config.yaml
model: "image captioner"
dataset: "larger renderings of crowded toy scenes"
train_examples: 90422
image_size: 64
crop_scale_min: 1
horizontal_flip: false
translate: 0.06
rotation_deg: 5
tokenizer: "word"
vocab_size: 62
encoder_arch: "repvgg"
encoder_norm: "layernorm"
encoder_activation: "relu"
encoder_depths: [2, 3, 3]
encoder_kernel_size: 3
encoder_stem: "single"
encoder_widths: [64, 112, 192]
fusion: "cross_attention"
label_smoothing: 0.05
decoder_width: 256
decoder_layers: 6
decoder_norm: "rmsnorm"
decoder_norm_position: "pre"
decoder_activation: "squared_relu"
decoder_mlp_ratio: 2
decoder_head_dim: 64
decoder_fused_qkv: false
decoder_bias: "qkv"
decoder_qk_norm: true
decoder_parallel_block: false
decoder_inner_norm: false
decoder_drop_path: 0.1
decoder_positions: "rope"
decoder_cross_attention_every: 2
decoder_tie_embeddings: false
init: "xavier_uniform"
residual_init: "none"
optimizer: "muon"
muon_scale: "original"
lr: 0.011
momentum: 0.95
nesterov: true
orthogonalizer: "polar_express"
adamw_lr_other_params: 0.00077
grad_clip: 0.5
steps: 12600
batch_size: 128
epochs: 17.8
lr_schedule: "step"
warmup_steps: 250
weight_decay: 0.0
adamw_weight_decay_other_params: 0.05
Rows from block 2 of the text decoder, named by matrix and row number. Rows with one number belong to one attention dimension. Each number is 200 + 20 x the weight over its row's rms, rounded and kept within 0 to 999. All counts start at 0. After the name is the row's rms in percent of the matrix's.
# v: cross-attention value (decoder.blocks.2.cross_attn.v.weight, 256x192), inputs 96-191
# proj: cross-attention output (decoder.blocks.2.cross_attn.proj.weight, 256x256, transposed), outputs 128-255
v.33,109,207,227,196,202,192,196,217,221,196,200,222,207,194,176,189,227,207,226,178,186,202,186,189,201,216,171,187,180,211,156,201,217,194,207,206,201,186,154,172,167,182,168,197,210,189,231,218,194,187,218,193,169,203,192,186,192,153,204,205,214,199,213,194,224,235,165,158,218,199,184,190,219,191,204,195,206,183,193,203,192,183,214,203,197,169,210,190,214,253,174,199,221,281,196,186,195
proj.33,108,150,175,174,173,200,167,188,185,206,214,226,210,207,216,180,202,215,211,223,187,187,221,199,219,209,216,240,204,208,173,212,198,204,209,205,216,205,186,219,142,158,205,214,220,211,196,194,200,195,194,197,175,214,218,196,207,172,193,186,187,216,198,243,179,229,153,202,242,193,204,200,220,214,226,223,169,219,162,210,211,211,230,161,212,200,230,169,189,169,170,209,185,184,213,218,191,219,205,239,177,201,219,223,208,192,217,236,197,223,237,191,221,185,188,190,206,223,201,189,192,189,200,187,208,165,192,193,166
v.34,109,154,202,232,212,210,202,208,153,192,196,186,166,177,210,222,205,207,198,166,213,179,194,190,227,226,194,211,230,205,251,196,224,217,186,218,221,208,198,167,252,171,207,169,220,203,190,203,186,178,221,186,213,194,194,173,190,213,231,213,196,199,168,186,180,207,228,215,233,184,204,209,187,213,207,202,196,203,194,189,213,177,221,194,177,180,212,227,188,162,197,160,196,225,184,192,224
proj.34,103,196,202,226,192,196,197,200,168,200,211,230,221,205,206,207,202,231,166,221,179,180,167,214,204,202,177,201,171,202,169,200,213,198,196,204,202,195,213,235,199,192,177,185,216,151,207,163,195,178,205,196,216,215,181,183,180,187,191,184,194,212,193,215,222,213,217,181,170,204,244,171,206,176,201,221,211,202,197,241,217,191,170,231,225,199,195,192,205,212,219,199,173,178,173,189,211,184,217,188,169,187,226,193,200,203,242,196,203,182,203,206,200,232,196,210,171,204,147,201,193,208,175,187,223,204,216,210,213
v.35,100,216,204,214,216,195,198,212,230,198,201,202,170,181,201,205,193,212,200,211,204,179,191,190,193,206,209,199,208,185,213,242,178,194,189,216,197,239,189,176,111,184,211,194,219,188,243,200,188,192,208,212,195,175,210,203,199,208,202,214,204,229,189,199,214,171,239,224,179,176,208,238,208,179,189,178,204,232,190,191,194,194,199,189,207,200,210,228,192,224,212,221,177,213,198,190,222
proj.35,098,215,176,200,202,198,198,219,208,199,221,178,182,214,168,210,185,160,185,212,227,175,206,178,212,183,221,192,161,220,196,207,183,197,223,224,182,178,219,185,203,215,186,187,215,197,192,171,199,169,186,228,211,217,223,221,165,177,189,190,205,189,215,165,205,185,172,196,205,207,212,186,187,225,189,240,182,210,209,184,182,201,198,188,208,197,203,195,174,204,227,190,187,227,177,200,179,198,210,191,219,231,210,208,206,176,185,179,207,237,206,208,202,215,245,173,226,193,210,209,230,230,153,204,166,222,204,218,177
v.36,116,189,188,204,206,235,200,271,198,193,192,223,221,199,192,232,190,199,172,204,176,194,213,196,187,175,159,192,188,220,157,253,219,197,178,182,202,190,148,205,216,201,206,201,187,203,186,190,240,175,212,199,200,202,207,154,216,212,220,218,200,179,188,244,190,193,228,213,217,211,166,175,224,198,181,192,192,189,195,202,202,205,192,209,190,211,147,193,176,211,204,210,185,181,210,215,202
proj.36,110,218,221,198,212,235,205,183,219,252,197,205,170,200,221,209,195,190,169,198,206,170,193,206,173,198,208,176,222,208,166,208,186,185,206,207,186,214,210,207,197,171,212,197,224,178,175,208,191,214,194,199,201,200,223,228,192,188,190,225,172,211,188,163,218,217,185,185,213,224,193,205,212,182,225,205,188,195,202,203,191,205,198,204,207,221,170,186,211,173,210,159,201,186,208,199,243,195,229,198,203,206,198,179,194,215,165,205,191,220,199,175,193,232,180,200,230,165,171,206,191,204,246,192,195,224,213,216,173
v.37,106,193,207,182,211,163,218,192,207,195,194,243,199,183,195,222,209,192,221,215,189,201,201,243,212,232,205,185,225,198,227,209,181,194,186,199,208,181,203,209,281,208,201,232,202,174,225,196,191,195,188,169,191,188,207,209,198,227,212,207,202,181,172,179,193,213,197,215,232,194,124,216,237,171,249,221,173,217,228,185,211,219,204,200,191,153,219,218,202,196,221,201,218,196,209,209,190
proj.37,105,226,203,196,232,219,196,173,203,202,194,217,232,186,137,202,178,185,201,202,181,186,196,206,201,189,207,179,199,225,194,244,220,228,202,174,223,203,220,207,168,207,188,203,243,161,208,191,198,219,184,189,221,226,207,194,221,181,171,207,193,189,254,206,189,190,178,212,223,201,219,208,215,162,223,205,211,198,228,171,185,228,160,178,192,204,201,196,222,202,200,202,191,182,203,193,200,209,217,198,202,177,188,218,239,177,208,217,194,223,184,172,191,165,206,179,219,224,216,157,194,166,205,219,220,196,215,207,230
v.38,117,168,201,217,209,211,199,177,173,206,195,176,199,227,216,204,212,197,196,180,197,212,193,212,225,173,194,210,210,157,194,205,238,200,201,188,166,194,219,234,217,222,194,199,210,194,186,208,186,218,209,199,216,220,208,178,171,206,192,211,203,199,224,242,219,247,202,200,173,202,167,205,184,166,241,206,201,207,186,226,211,203,198,208,208,220,215,180,188,201,195,212,206,197,189,209,202
proj.38,117,222,167,223,206,213,177,168,186,207,210,185,181,171,193,185,195,246,188,204,206,205,219,203,172,207,223,176,231,190,236,199,218,201,180,210,196,208,195,194,214,187,218,223,219,226,232,221,226,239,195,230,207,198,203,210,185,179,226,215,210,243,205,216,155,214,199,202,176,196,164,210,204,212,214,191,213,219,193,192,232,191,210,184,144,204,230,206,241,190,223,189,205,202,211,165,186,206,190,192,215,183,164,188,187,212,163,212,174,178,221,188,213,196,175,188,205,184,180,162,217,173,194,195,197,181,199,164,213
v.39,118,213,200,241,201,217,228,181,204,235,211,173,220,214,197,211,201,202,178,190,196,216,185,176,248,200,198,193,176,205,179,182,183,190,241,177,169,204,214,207,154,237,188,214,191,224,206,198,149,222,186,197,180,210,207,207,211,184,171,178,200,171,217,206,206,177,168,250,195,215,177,184,202,262,189,209,202,212,209,176,194,216,212,245,183,199,189,212,204,210,190,178,219,211,217,170,197
proj.39,111,187,185,212,198,180,187,194,199,203,216,196,173,211,209,216,177,207,218,218,215,219,206,179,201,176,190,181,214,190,204,178,205,169,199,189,196,185,196,239,167,212,208,186,192,204,192,209,187,222,170,193,143,179,226,223,195,147,186,232,203,180,217,194,197,232,202,236,194,207,213,189,215,202,157,220,186,212,178,215,208,201,189,202,168,188,178,219,182,173,189,212,181,170,205,203,205,201,192,202,197,173,223,175,191,173,212,165,209,185,212,197,201,213,172,194,200,182,206,172,213,172,172,194,198,173,178,209,190
v.40,108,227,213,188,208,218,211,175,171,197,198,193,187,208,194,177,187,183,179,233,209,195,197,187,200,224,224,180,200,220,192,185,221,187,180,222,219,218,201,195,168,192,190,169,205,188,183,204,185,189,215,193,191,213,205,195,166,231,256,185,194,192,220,191,198,134,210,181,189,211,188,195,213,222,173,199,184,192,180,216,213,228,202,191,212,182,217,212,178,244,181,220,200,215,203,183,183
proj.40,108,203,143,218,195,209,208,205,204,214,195,168,164,204,206,170,193,188,187,197,219,187,207,188,209,135,199,179,213,202,208,234,189,214,187,203,199,182,177,183,193,195,228,199,224,193,189,199,220,198,202,183,173,214,217,167,216,180,187,147,221,183,197,206,181,223,157,205,195,209,179,198,246,239,197,216,203,237,209,217,199,194,206,165,215,176,200,170,199,163,186,184,205,241,220,186,190,212,161,210,222,228,219,177,183,224,220,226,224,158,194,170,193,211,209,202,229,236,184,216,199,168,192,216,188,161,174,221,183
v.41,115,226,213,202,194,190,228,202,227,190,198,196,186,214,174,226,213,205,230,191,191,188,198,203,188,136,204,190,192,199,124,176,203,187,223,201,199,156,235,203,198,208,181,186,199,215,189,192,214,204,239,224,206,180,214,193,191,198,217,182,194,219,199,228,218,116,200,229,192,206,234,187,195,182,190,217,199,207,226,206,209,196,186,193,200,193,212,207,207,261,223,223,219,180,189,194,179
proj.41,112,199,199,193,182,210,175,199,210,191,195,188,210,180,172,156,200,211,172,200,194,201,243,169,183,234,188,180,230,203,229,190,208,206,216,220,195,206,193,213,173,228,216,193,186,188,177,207,174,204,195,168,208,203,208,196,213,230,195,196,211,199,196,221,204,217,186,243,232,223,220,209,228,206,188,178,206,206,207,193,206,197,211,230,214,209,188,201,210,199,197,199,219,205,228,183,171,216,200,188,217,198,240,186,198,218,174,183,209,227,171,253,208,212,171,219,205,216,222,167,203,183,181,192,212,201,193,181,216
v.42,116,210,185,200,196,192,204,209,180,224,181,180,182,192,194,197,192,176,200,169,186,188,205,208,210,198,168,219,195,190,187,145,195,212,212,204,170,176,157,232,243,277,206,194,200,206,188,194,197,187,202,185,224,205,176,213,212,200,219,182,204,218,203,226,196,195,200,172,154,192,254,199,209,222,201,216,221,238,177,211,202,199,198,163,206,160,209,213,220,203,198,147,173,245,205,186,214
proj.42,109,216,185,178,183,218,181,198,198,217,212,210,213,187,174,208,161,180,209,216,189,230,197,173,170,178,200,203,184,199,204,178,218,176,208,212,203,225,214,188,179,199,202,187,198,188,194,247,211,208,223,191,201,246,221,201,217,192,214,206,236,172,220,240,177,232,202,209,178,180,161,214,183,202,166,197,200,170,178,216,201,232,227,197,202,193,202,174,200,209,188,212,216,184,148,230,229,204,196,191,186,230,149,178,200,206,248,207,192,183,187,214,203,199,220,207,206,229,191,207,216,202,268,208,186,168,189,201,191
v.43,111,203,181,209,206,191,173,221,224,174,194,200,184,202,188,172,182,192,203,240,191,200,183,156,207,215,222,193,214,237,189,197,228,191,176,215,218,175,209,208,223,225,190,184,200,189,193,181,203,230,175,166,224,166,202,231,211,224,225,197,226,215,245,216,179,191,193,175,164,186,216,192,166,238,221,208,180,189,180,191,226,183,206,193,194,181,215,232,180,219,191,186,218,182,199,192,238
proj.43,107,170,219,215,194,210,201,199,216,188,195,179,199,218,179,228,215,155,192,176,200,204,198,202,198,185,206,228,220,193,176,221,163,193,213,212,207,206,212,217,189,212,187,191,180,178,154,223,229,180,218,211,206,226,186,221,213,183,221,192,234,189,181,211,207,187,166,207,182,184,161,171,189,170,171,178,195,190,194,211,218,187,162,203,178,212,222,198,183,181,192,175,227,214,187,184,224,188,208,194,216,171,225,190,192,202,217,207,222,195,199,263,196,187,218,218,202,204,135,214,162,216,183,174,188,176,180,206,211
v.44,108,188,248,200,193,174,200,206,171,177,210,164,222,233,182,200,185,180,210,212,193,236,186,189,207,175,210,215,226,168,208,253,197,193,235,205,170,211,210,196,219,173,204,219,207,197,182,193,204,174,237,197,155,200,176,223,231,241,215,211,207,205,195,162,198,176,180,156,214,223,226,176,220,223,202,172,191,214,178,210,215,191,213,213,191,203,199,200,211,246,176,186,212,237,192,202,177
proj.44,107,188,173,217,188,196,169,201,198,199,195,220,179,194,217,202,188,230,221,166,220,227,229,214,230,222,223,183,199,202,221,182,189,222,226,204,231,217,248,209,201,169,200,172,219,203,203,178,219,192,216,188,215,208,168,187,171,177,222,158,207,176,171,173,190,190,230,233,205,169,210,197,209,219,198,200,178,238,210,237,172,183,202,203,208,206,232,200,171,194,182,203,162,178,216,185,201,218,186,159,190,199,164,199,219,175,221,220,214,193,207,183,193,204,256,183,183,218,207,218,261,215,186,174,206,215,187,198,179
v.45,115,197,201,187,204,196,214,197,206,198,204,185,213,193,185,184,175,209,214,240,206,214,203,144,260,221,199,188,184,199,203,191,223,231,194,193,190,202,221,185,215,225,187,176,217,204,185,192,207,204,173,227,205,245,199,245,178,192,221,211,218,239,220,180,210,139,201,190,222,206,200,190,197,168,200,207,222,196,205,216,193,197,214,169,194,231,221,243,210,196,189,203,180,225,200,198,195
proj.45,113,209,200,189,231,204,182,178,217,204,193,206,194,200,203,183,207,211,218,189,220,174,205,199,210,188,224,159,238,203,212,181,210,178,198,236,209,241,209,206,196,206,216,209,192,198,224,188,193,207,188,216,216,181,174,218,217,166,213,208,212,216,189,209,209,204,197,196,219,253,162,159,183,216,208,160,248,202,199,180,213,238,232,222,221,198,213,204,173,213,212,228,200,193,206,196,240,196,173,183,195,194,185,223,210,203,168,213,182,193,190,196,214,214,222,178,247,190,162,182,180,192,202,211,172,197,193,208,167
v.46,106,189,170,191,177,202,246,133,185,233,191,216,187,154,180,215,207,179,180,189,218,216,187,177,193,189,199,186,195,210,211,201,192,190,220,221,224,219,227,222,207,197,180,197,226,182,199,203,164,206,206,226,196,209,197,226,193,205,185,163,214,203,176,231,218,200,226,240,185,199,275,212,208,167,193,211,201,213,208,168,187,222,194,197,219,209,202,187,189,252,207,184,208,216,196,203,170
proj.46,106,189,170,223,221,190,229,206,194,190,184,165,175,170,176,193,188,190,202,211,171,196,193,216,223,212,232,221,194,162,227,194,196,145,190,175,171,206,213,200,211,216,211,195,193,194,210,194,156,200,194,205,197,215,207,201,221,238,212,201,253,241,223,178,239,184,206,199,219,212,223,188,179,179,164,195,159,197,191,165,189,193,199,185,189,167,202,180,220,192,205,206,242,213,220,185,192,193,195,219,227,208,210,197,193,178,182,207,213,221,170,210,161,212,199,219,202,213,217,189,231,210,199,216,223,178,242,199,184
v.47,113,205,180,189,207,189,204,215,246,166,208,236,234,197,193,186,241,211,192,202,223,210,198,194,190,223,212,223,182,205,168,216,226,202,198,212,200,209,223,198,219,185,212,184,217,164,233,197,200,186,241,175,194,168,196,229,173,172,192,214,190,215,216,236,198,176,163,187,211,216,217,199,188,201,210,177,214,201,197,183,193,213,204,208,210,183,180,205,180,178,200,207,215,230,196,229,192
proj.47,111,192,184,226,139,198,226,169,213,193,224,200,183,197,160,172,204,183,211,184,203,194,222,215,180,248,164,193,197,199,156,200,165,236,180,190,156,165,187,216,208,209,215,193,197,217,185,201,217,231,188,199,200,224,208,176,191,197,191,195,196,202,179,201,164,204,175,174,249,248,210,210,172,244,194,185,201,193,174,219,193,172,208,177,175,217,204,205,202,199,203,192,204,202,173,232,198,156,186,208,217,214,196,230,212,176,191,236,205,223,171,187,159,208,228,195,183,176,200,234,196,172,190,212,213,178,204,213,194
v.48,103,190,193,195,211,192,198,221,182,239,193,211,188,172,211,188,144,202,174,213,189,210,191,186,228,189,203,239,190,203,149,172,218,216,221,217,226,217,191,205,179,225,199,219,193,188,207,170,244,160,197,185,225,231,204,214,173,213,173,215,205,210,177,187,210,173,211,214,183,200,201,211,212,182,218,205,206,202,187,212,195,171,180,200,204,179,157,225,231,191,210,201,164,227,191,201,194
proj.48,101,211,142,188,179,245,202,212,230,192,197,210,207,218,178,200,208,156,222,243,187,221,182,202,164,211,203,216,183,187,181,190,206,204,199,205,230,191,193,196,194,173,215,191,175,192,219,216,240,209,201,213,210,209,214,228,199,217,195,219,188,185,196,223,208,170,217,215,195,219,185,210,191,231,140,195,193,216,183,213,185,204,227,166,204,190,226,188,232,215,201,163,175,199,207,245,208,209,194,210,181,201,214,216,181,186,217,221,201,207,162,212,194,199,220,217,207,192,198,182,216,207,171,230,153,193,223,226,170
v.49,104,210,173,188,206,200,208,187,195,178,199,236,190,197,211,206,223,202,189,199,215,163,212,234,173,164,204,201,183,206,227,154,196,189,199,214,177,193,160,189,179,209,204,213,186,172,207,208,215,225,192,167,204,192,197,176,217,198,203,196,198,171,188,178,192,216,180,161,205,198,192,180,188,194,192,201,215,199,177,230,222,197,196,213,177,187,228,207,167,171,211,231,171,220,202,221,223
proj.49,100,173,199,177,207,209,167,184,180,205,228,238,248,218,199,201,181,218,200,181,217,186,220,170,207,149,203,204,189,201,201,217,216,214,219,193,214,224,173,177,190,217,161,227,194,198,194,229,177,192,192,210,219,227,206,174,201,219,210,208,181,195,204,193,181,222,203,177,189,192,207,218,199,168,177,201,215,210,183,237,186,206,207,206,156,189,205,191,221,148,219,194,211,213,198,220,165,238,219,197,159,205,192,217,204,192,206,230,221,194,208,202,208,178,213,213,226,217,198,201,181,175,181,203,190,238,232,176,178
v.50,109,234,221,224,209,212,172,178,216,225,208,174,224,227,182,204,195,189,216,166,178,196,201,226,197,179,184,182,134,192,205,227,169,190,236,197,213,212,216,190,203,198,191,206,195,170,235,209,176,186,189,186,199,187,193,194,186,190,212,175,216,174,202,207,222,214,193,212,173,200,206,223,188,214,174,188,201,189,247,167,187,191,226,199,192,164,212,229,215,196,202,238,207,172,197,221,238
proj.50,111,153,207,213,231,196,183,215,211,182,208,169,202,198,206,222,236,246,220,224,199,210,195,194,205,200,220,204,173,180,197,200,194,198,220,173,169,195,178,202,164,217,186,232,188,227,194,203,167,203,185,196,172,193,201,197,233,189,216,237,209,186,197,199,132,200,177,195,180,203,199,213,245,190,180,173,199,212,184,185,152,194,193,169,189,241,239,215,218,215,203,208,198,174,188,175,184,201,205,215,214,201,229,181,201,191,159,208,221,187,200,205,195,194,181,189,208,192,198,175,200,186,206,152,190,213,168,133,187
v.51,105,149,195,165,209,152,208,228,251,218,200,214,221,196,211,212,171,199,237,202,202,210,199,178,212,207,170,182,232,182,186,193,210,194,188,222,182,191,199,175,189,194,191,181,188,180,250,181,229,212,180,203,184,193,209,213,171,212,186,218,201,234,189,216,230,192,226,249,228,197,219,198,215,210,189,196,226,221,195,164,184,236,193,183,205,238,203,203,194,204,191,192,182,207,181,187,195
proj.51,105,224,211,183,205,225,211,198,176,207,186,215,188,199,188,222,214,207,199,207,145,166,206,158,179,175,207,188,190,199,200,215,262,177,182,218,196,183,231,182,196,199,203,198,205,210,194,199,210,197,175,231,191,179,203,230,182,210,188,212,195,179,213,190,180,193,135,224,205,232,195,176,198,193,191,194,229,154,185,210,196,214,208,219,177,250,223,192,182,171,221,232,208,217,206,209,225,165,216,177,193,208,206,195,232,195,212,178,177,213,206,191,189,200,154,192,228,181,176,169,200,192,171,177,220,222,187,212,179
v.52,115,171,165,201,207,209,212,159,169,200,191,174,229,189,210,210,208,225,204,179,199,201,195,191,226,214,203,178,184,185,232,195,201,195,176,211,200,182,216,196,205,194,197,190,184,225,201,219,171,193,174,233,213,193,204,218,195,224,201,193,198,187,213,206,207,232,149,201,216,179,196,233,220,170,211,201,202,210,201,205,191,212,213,190,222,191,162,253,204,168,209,225,200,213,208,205,248
proj.52,108,218,197,217,226,159,215,182,179,187,227,219,192,209,191,173,209,176,218,207,188,172,199,195,207,214,244,176,197,207,228,178,192,204,179,241,186,213,180,189,186,218,203,176,186,196,219,174,188,185,220,194,222,170,164,211,235,186,201,206,188,190,246,182,197,216,221,170,174,226,170,199,208,175,187,197,223,195,214,187,190,199,183,209,178,166,206,196,208,189,199,228,192,202,179,214,180,242,214,197,231,199,186,200,189,200,218,226,182,189,226,137,194,250,157,174,167,200,207,168,174,211,182,178,196,214,206,201,211
v.53,104,198,216,224,183,208,182,204,230,184,204,192,210,220,214,184,214,204,196,180,219,174,193,232,186,212,197,162,208,233,160,169,234,202,174,193,229,189,211,206,179,241,205,197,225,254,202,177,192,204,216,236,197,231,183,199,218,183,214,207,203,245,201,198,191,208,211,190,188,222,142,221,209,163,191,198,193,221,176,253,201,222,205,196,203,228,196,245,215,212,195,240,198,176,196,219,183
proj.53,106,169,217,177,240,207,206,190,181,194,221,188,199,208,192,177,222,193,201,219,221,211,177,228,189,189,185,220,214,201,226,223,191,201,216,246,225,229,230,192,202,207,219,208,194,237,201,209,196,211,189,213,163,177,208,204,197,232,192,182,202,216,193,203,190,211,220,209,187,157,193,161,180,209,193,222,204,226,197,183,218,208,197,189,171,211,209,190,198,214,222,230,185,206,192,211,174,229,207,204,226,187,207,184,231,206,241,178,196,170,194,195,198,226,228,226,207,146,214,190,173,192,185,226,184,214,200,247,220
v.54,108,239,197,212,191,197,189,185,197,197,208,231,215,185,207,185,191,181,193,185,196,233,193,152,250,171,199,207,224,142,175,185,169,232,231,198,202,222,208,213,201,208,190,177,242,211,187,206,197,202,212,196,207,227,208,195,202,185,189,193,201,205,210,232,219,201,193,202,202,188,189,205,204,184,169,182,192,202,205,207,197,204,172,195,237,202,187,238,214,246,205,198,182,202,213,220,194
proj.54,114,193,164,231,222,191,205,188,195,207,166,223,194,222,155,165,178,196,198,205,222,214,203,189,179,170,209,209,179,214,185,220,168,189,226,205,165,197,197,192,214,217,210,200,219,233,223,213,185,207,204,219,199,181,218,251,204,223,215,199,216,160,180,221,211,162,213,214,185,208,183,195,194,197,215,177,179,174,174,217,198,208,195,211,184,213,202,209,207,211,202,168,142,212,186,186,234,169,183,198,192,199,217,167,178,212,205,217,176,200,205,167,205,193,146,180,202,209,166,195,240,227,219,183,226,167,205,215,207
v.55,110,178,159,188,172,201,209,236,217,183,195,201,181,181,177,199,203,237,217,187,200,234,205,201,162,200,185,182,162,207,223,215,178,200,229,211,205,238,205,211,194,210,236,209,183,196,178,190,228,183,169,231,189,181,198,252,157,176,183,239,202,181,177,226,190,230,187,176,208,197,156,189,204,234,215,215,192,204,200,183,206,216,207,192,207,198,201,181,224,188,211,210,178,166,197,219,187
proj.55,110,193,197,219,205,240,213,176,198,197,215,171,221,191,202,189,194,193,245,199,194,202,217,203,187,199,210,201,201,173,207,183,188,189,182,205,205,204,174,146,221,198,233,178,185,220,220,211,214,235,189,205,202,161,162,182,218,194,201,216,202,210,182,216,217,195,186,156,194,219,208,207,188,206,222,205,166,179,213,209,186,181,206,209,189,198,188,193,166,229,211,189,215,214,225,186,213,200,214,217,188,165,158,251,189,194,199,187,183,206,212,216,200,159,169,198,216,204,201,168,197,173,216,219,208,177,193,200,172
v.56,118,170,221,236,221,186,231,234,201,174,206,210,254,225,213,221,158,208,207,189,196,223,216,195,232,202,189,195,178,235,193,219,193,193,206,200,229,179,180,199,230,213,196,223,227,194,211,212,235,236,183,192,201,218,185,189,197,240,152,195,199,249,179,215,207,169,178,223,190,184,162,211,203,175,231,221,195,197,212,195,193,171,206,215,183,201,188,190,177,223,188,226,199,252,206,194,183
proj.56,114,194,184,205,200,216,172,193,232,220,208,258,219,179,219,245,223,207,188,228,191,192,195,211,216,217,180,178,207,196,207,186,232,218,176,210,158,184,211,220,167,186,245,200,227,189,193,198,207,226,186,201,193,209,233,240,192,193,200,227,214,176,182,221,192,196,199,210,175,198,189,221,189,219,195,184,202,181,194,199,166,224,207,168,201,212,194,201,189,223,203,202,212,210,190,208,186,182,213,227,236,167,237,215,177,185,205,211,214,197,202,182,192,187,197,226,227,191,233,218,172,216,187,181,212,208,198,230,219
v.57,111,199,193,247,204,205,188,200,174,175,214,231,228,216,201,200,188,199,181,257,203,221,188,180,213,189,224,203,196,148,224,217,190,195,200,176,218,226,193,218,181,187,191,212,196,203,215,200,205,223,210,164,210,248,188,207,210,195,172,216,213,191,188,210,196,186,188,176,229,201,231,177,169,210,196,176,190,204,181,216,180,205,222,195,190,214,209,196,203,184,200,212,200,203,195,192,216
proj.57,107,229,195,235,230,202,189,225,202,242,233,218,178,215,252,189,205,175,239,201,209,214,202,217,179,196,159,224,207,200,212,169,206,236,211,193,184,225,185,173,219,273,197,208,145,146,193,196,209,190,166,226,166,171,190,176,171,211,210,213,192,180,175,186,192,195,190,196,169,197,184,156,193,203,211,204,191,234,224,207,182,207,235,205,205,198,159,212,209,213,204,194,227,237,203,228,161,188,196,193,182,187,198,216,212,159,181,224,192,186,208,179,238,188,196,210,205,195,187,213,207,214,185,200,204,197,237,180,187
v.58,111,209,205,176,194,191,177,217,206,190,206,226,272,164,181,198,203,170,179,199,207,167,191,201,187,182,201,185,206,145,188,195,187,220,216,216,193,195,202,174,240,179,235,210,229,203,166,201,212,207,224,238,209,226,194,177,201,217,232,196,206,171,174,159,192,205,202,148,196,196,195,191,202,205,206,221,204,204,217,217,207,194,206,203,185,221,179,208,198,214,189,234,198,239,204,192,198
proj.58,109,201,167,204,185,189,202,201,221,208,259,199,216,218,186,149,220,191,206,222,257,206,219,182,189,220,224,208,217,251,188,235,226,194,187,190,211,166,203,218,204,171,197,205,179,172,183,208,197,183,212,219,194,232,203,212,207,209,233,203,189,180,220,196,186,185,185,210,211,181,230,201,199,208,209,196,210,193,229,229,221,222,165,212,193,212,215,171,168,231,206,219,195,232,201,231,196,230,166,201,185,175,178,185,205,220,220,238,191,203,206,191,204,182,176,151,209,211,201,210,215,200,195,230,182,218,228,182,198
v.59,119,221,236,170,200,222,161,162,213,195,199,201,180,181,220,215,221,165,204,159,195,194,212,225,165,240,179,199,228,151,209,184,217,206,235,211,193,183,222,175,190,168,191,203,250,206,202,201,239,203,197,225,187,209,195,209,222,259,195,198,183,221,185,191,188,203,213,200,211,190,169,194,181,220,173,201,193,219,176,194,207,207,223,191,179,201,185,235,147,213,202,193,200,219,188,194,199
proj.59,112,171,185,218,189,225,198,206,199,237,207,230,211,203,168,167,181,212,202,171,213,172,218,209,215,188,229,219,200,193,242,209,216,200,191,191,165,162,221,193,217,215,184,196,183,221,184,159,179,196,205,181,187,215,162,220,196,233,220,177,187,167,210,182,209,204,207,208,192,183,242,166,215,226,193,209,174,189,196,175,224,204,192,245,185,234,203,185,222,224,198,224,214,164,191,192,251,200,228,184,176,189,223,175,248,188,212,222,189,193,212,199,225,185,218,194,216,189,229,242,187,231,186,194,184,167,216,211,197
v.60,111,201,211,188,205,214,193,236,204,212,208,201,198,192,208,223,175,191,234,224,180,188,174,237,222,187,192,192,189,172,193,216,227,199,171,212,197,223,175,217,198,200,197,188,207,204,204,172,245,192,218,198,212,218,171,182,192,192,171,192,213,178,251,216,229,207,219,172,211,224,267,196,219,197,200,210,186,185,225,171,197,194,208,193,185,193,208,174,218,202,188,178,227,197,185,188,218
proj.60,110,168,231,209,200,205,225,223,210,219,253,186,209,229,204,201,194,189,190,183,178,220,175,213,189,188,220,214,204,219,208,150,217,181,221,216,207,183,247,193,193,245,178,205,172,215,235,188,202,211,222,216,231,187,195,208,165,177,219,185,200,208,186,209,191,241,175,178,196,244,183,186,243,204,200,224,210,187,187,191,195,186,210,206,172,195,248,231,192,190,188,200,189,192,238,196,220,194,205,193,187,211,198,192,182,196,173,225,188,213,182,205,221,199,180,195,206,228,213,213,196,204,199,189,188,197,163,151,233
v.61,104,181,186,195,191,172,207,146,204,180,186,189,244,200,180,173,224,214,202,176,201,219,201,237,185,191,223,221,184,206,176,181,210,199,210,185,165,189,197,229,217,170,186,207,174,219,210,200,195,179,208,198,206,177,183,184,189,196,200,235,199,196,165,213,194,219,259,202,188,213,175,195,185,198,187,192,206,194,178,170,202,187,199,216,193,199,159,221,208,227,212,212,204,206,222,200,193
proj.61,101,205,186,194,211,212,200,208,214,212,203,187,186,201,207,196,167,210,202,197,210,187,184,216,209,213,230,198,227,228,208,188,210,192,169,207,198,174,204,198,184,172,190,212,207,217,190,190,210,217,224,181,218,219,205,170,186,238,202,172,209,214,211,190,220,217,205,191,184,188,193,187,225,191,230,197,167,193,207,163,198,181,190,164,198,208,194,206,232,168,238,172,198,161,222,170,236,186,215,212,218,193,211,243,205,211,195,197,181,162,190,210,183,198,165,205,201,210,180,209,246,175,202,172,200,201,207,219,184
v.62,115,160,206,218,191,190,177,201,206,196,198,217,246,188,209,191,209,177,169,186,218,199,189,169,235,194,206,186,171,153,209,212,186,187,185,183,205,228,226,196,231,226,186,199,185,216,202,176,220,159,212,186,218,189,203,199,188,261,180,201,202,200,167,192,199,175,170,193,219,184,187,211,199,172,191,220,204,178,192,195,202,204,192,178,202,166,154,177,210,208,191,218,194,164,207,224,218
proj.62,110,209,216,198,198,180,195,227,187,190,241,202,200,172,187,203,201,204,247,216,199,229,198,217,157,209,219,207,226,187,208,208,221,204,193,235,184,210,224,171,223,213,199,218,178,150,191,213,242,206,215,200,186,189,181,211,187,178,206,179,178,212,206,190,207,196,172,194,206,197,181,202,200,230,153,177,201,235,191,187,212,228,212,192,223,226,171,193,218,203,216,212,195,189,220,200,213,214,241,191,194,176,187,174,193,217,176,226,187,189,235,188,203,140,205,213,166,210,198,197,213,209,186,205,192,177,257,184,160